config.toml
model = "masked image model"
mask_ratio = 0.6
head_dim = 64
qk_norm = false
layer_scale_init = 0.01
moe = "top_k"
experts_per_token = 1
patch_size = [8, 8]
optimizer = "muon"
lr = 0.0015
steps = 7300
lr_schedule = "linear"
adamw_weight_decay_other_params = 0
Rows from expert 7 of block 9, named by matrix and row number. Rows with one number belong to one neuron. Each number is 500 + 50 x the weight over the matrix's rms, rounded and kept within 0 to 999. All counts start at 0. Numbers have three digits each.
# gate: expert gate (model.blocks.9.mlp.gate, 8x512x256), inputs 64-127
# up: expert up (model.blocks.9.mlp.up, 8x512x256), inputs 64-127
# down: expert down (model.blocks.9.mlp.down, 8x256x512, transposed), outputs 64-127
gate.142:434429509543488501507501601478477485470478462530480561468513485504418484471467562526476458530428447510509470570559511478449469515558510420536526519559534479543538589480441458531459466520453465
gate.143:492462525539522483504495515463519525486527484484487516503501480513528477484533497493524497495489507508476479501486517493516513522539470504495514519485525515496516516487542495510508519491505463
gate.144:429435564496487536477555605521400474506604539530508506559414413460456550480484565570475630480527481524498517511482516492526442563492416533480447566465511525521522478594587520632545518490540518
gate.145:504490508528526472530520494532500506501512464511493506532498492535488473496480490479512510515504514492471502512489506531523468510498497519497487493494487511516498521509486487487483504470502517
gate.146:521570572614542409574341534430555490453543476601545475428462508503565528476534572420531580591498564514571482419427510675472565599505403559593448560651564484473617428599562505562596447531556468
gate.147:483539504554639504506492574473417548467518487512455552493446537471469447486472551544464360458408415493502672539468594406352524469478506613520477474531408421479469513611512613558462512447557506
gate.148:514471506559510491512486503527519507519482512506479468489502496502499482502527506494449551496489532493474489541508498495479485504470457536471503491503523547485478512542489486476545494511504507
gate.149:473495587578553479518522512536432426512513437629517501503461533456328420554601503571484528483591606449520496518522516480493542587447420493422560502473558479509531523488514538510528457533417543
gate.150:445592495477529526511512518478490474461516456453420581416478529340589602419530442433489450596368535445542492500539512598519504506534468572536513488418596466529586467600483513438538441488403513
gate.151:470556555472488500465563504542407541476484501516540475508538521500547433525444473511475495493544455501466440502550453570493466533488528609473513496488518570418484582560516542592534419391505525
gate.152:524539528456554482464570478458438574395418399578586504537544558461551520487536465517359489558516500658438432563509620601537500540466547497590497436600435410484471475520454524547500467465505509
gate.153:373476507458533451505502539556579610464558509547478423509400494537559560607555372561445573544414549497572572493515544395537489472447472566592449476528494482486447475356555414443420395502470505
gate.154:556403476537557549491507597493430523562514438440523469497412416464484631515495515464493414604569467425459519460418575534426545458374453594635489474435394496547431615420531384533442458453476599
gate.155:478535518436445476562517503541489548551461497422503503447472562480539527530585416513481483533478576414554479492458519509512521540508534525453599399597516469478393456477481596537402542618358430
up.142:481449506496488534560538559495476481454465451539520518494449491441439482486506553585496457520421462502498500561572510476408482520591546497496553522556551453557504545480445474529447493482420424
up.143:458494460484506496506479533512501490507501516515509496516490480500480507515525502508493517509497529526481497488502495478513497472509504508502495510518492482535496518498479515488516509455519493
up.144:464482577526494524524500579465416503471585529529537549514469411433445500490488606506449634483551486495492491530491529464515417554462544510466473543489463509530499504530576503631498494512579510
up.145:483492485511522516508485490482480485498497464481497520504531495515495506534516474501522467492491500490484506484492515507495500512494496497510523523482483513498527526505533498502511526478468506
up.146:417529573523509611551635457614590618565500558480446361493497523480423525475523503532598574448457616521420384495421597582466477567433628418518589419522567538512389354399484537515386443506454375
up.147:471478408545593504475530546481396557459534427491441566446458588536521450513559570530462471462423446551521589534481564407372519459534555638549425463519441389535477480546541646551503492461502564
up.148:514505507518502492475533492520492520501506518516496466529502481483480526490473493502498485493489469469507479505521500505495498506525462503496498481538468482520502488489469482479516521502527510
up.149:505421571636543388425512500606430504483422522541511430633429653459451321516447509478482505510570537456600457576552581388409633368454483379554475409467484486502511470511532396461552446524498562
up.150:467551443534436366524543454535522440535465626543584635469566498563388494456638560506502601572492418490484466428420522454534495446589558561434556589459575407465606507464440411494453512508465443
up.151:479489477557437599411496540473447516536451490548518368500439530418401513503543541552523448476573538578507532629492543497498488546513496495592486541357626585491446436474512451424459535465463588
up.152:561567533478621461499590494457496537333444399569515476415524536444508501569558537535348508491520534647435451436516656600479516599505490544600547448512408378453492542528417471612483472549479522
up.153:556495474385437499560465463384565575461543501507533481493479455528615576542569425563364582410388565536417488540459434478523519498432435521619379528513531399450455506392588443497395459454523633
up.154:523527489422500448643530367501548524539423538500474371587562616551585426504644434506496628466538420534342462501627424370497554484497567452414422501473579521495518494582576626464525532515624397
up.155:424459481410497542531527539551441562517427487414538450491457561440549470486578436559487425501495579418540527530486490528457508542468531551454572453591507449465443487461491654603456486560367429
down.142:547411554504442554542542516543427414494496436534491475443582595515553523585521502482477526554463507412559509532602507485530467514499504462509548556458462444422438547497507503478588511402485527
down.143:516480481498494470512500469475502484482509509513507508501495492545502497493506504475469504504508508501502506485534492507512481482504521475512521486498505505500493502488525519476497503483513516
down.144:554573457510450422569461463526623612549560531477428582537545524529529461441507409464414418630460601512528478591435533512406572409488405489492528409500439567385608503519475563421373419512409565
down.145:500485516458475464538484478489514474472529510515488496505494507541482516512500518500492488495467482497491468496515514486521497513504502478473506514501531509520501481506501496492445511506485519
down.146:529565369431410487599570389522390380480501508456490457530469431633597499495420469461528434482605538470399371501449420387508447460496491493432447466519478458581464510483484632406651545417573590
down.147:562550483522509604557443517408385501468481470396590508511483629500499489684496510523524515474537404612552540573421401518431446436595468462513325451475407516462587518565532528524423473439564479
down.148:522498520505515480484497514497509471531534539457497524491489516513510488474523498489489494510515516499522505488485497501525499498518489482485503502471490504503494501494508491512501495477473531
down.149:527499490321462512551531453498591502497355518478559528529506400490492672362570359526460480503505443531464505522422455581586452579501488490546514572564470577413499465474514582508405575522549512
down.150:471459404524612512485420511510596463583514513538487615505469421604480474564490520569459524534570457502613465617503521505487388516525577510434534429383454537563486433472478568442542652426522491
down.151:616562432598587465423448449439622623516631345508437578582588546483459454537487418434449378501428462464411508412590510438466559514534498476503504566522510458527552464462513520521459550497555482
down.152:509511522531484509508494445417512467455542500558505548612508423561407468535412564478578409575476532465438659473489558526557564649534525554447465492585576573506478493447476457531440586413422567
down.153:527511508491601569501573584438506615492448518505592451453497551461503490488479541479468479479505431568528480460548521476489507624531436518479515438452454510468491567575470501499528503432532436
down.154:416408456455458377421515564614382518578588478541440554526428492499568391523528494489528420471505587521409439493529636506435505460424473468486554525626497531447524428498531666388489510499415433
down.155:518491472533482507469577493531508547497469503527524555540473567539489454545538467494433458482544569439515498521539552534425470499503480491561437450437450391448585531527548547616577454483428551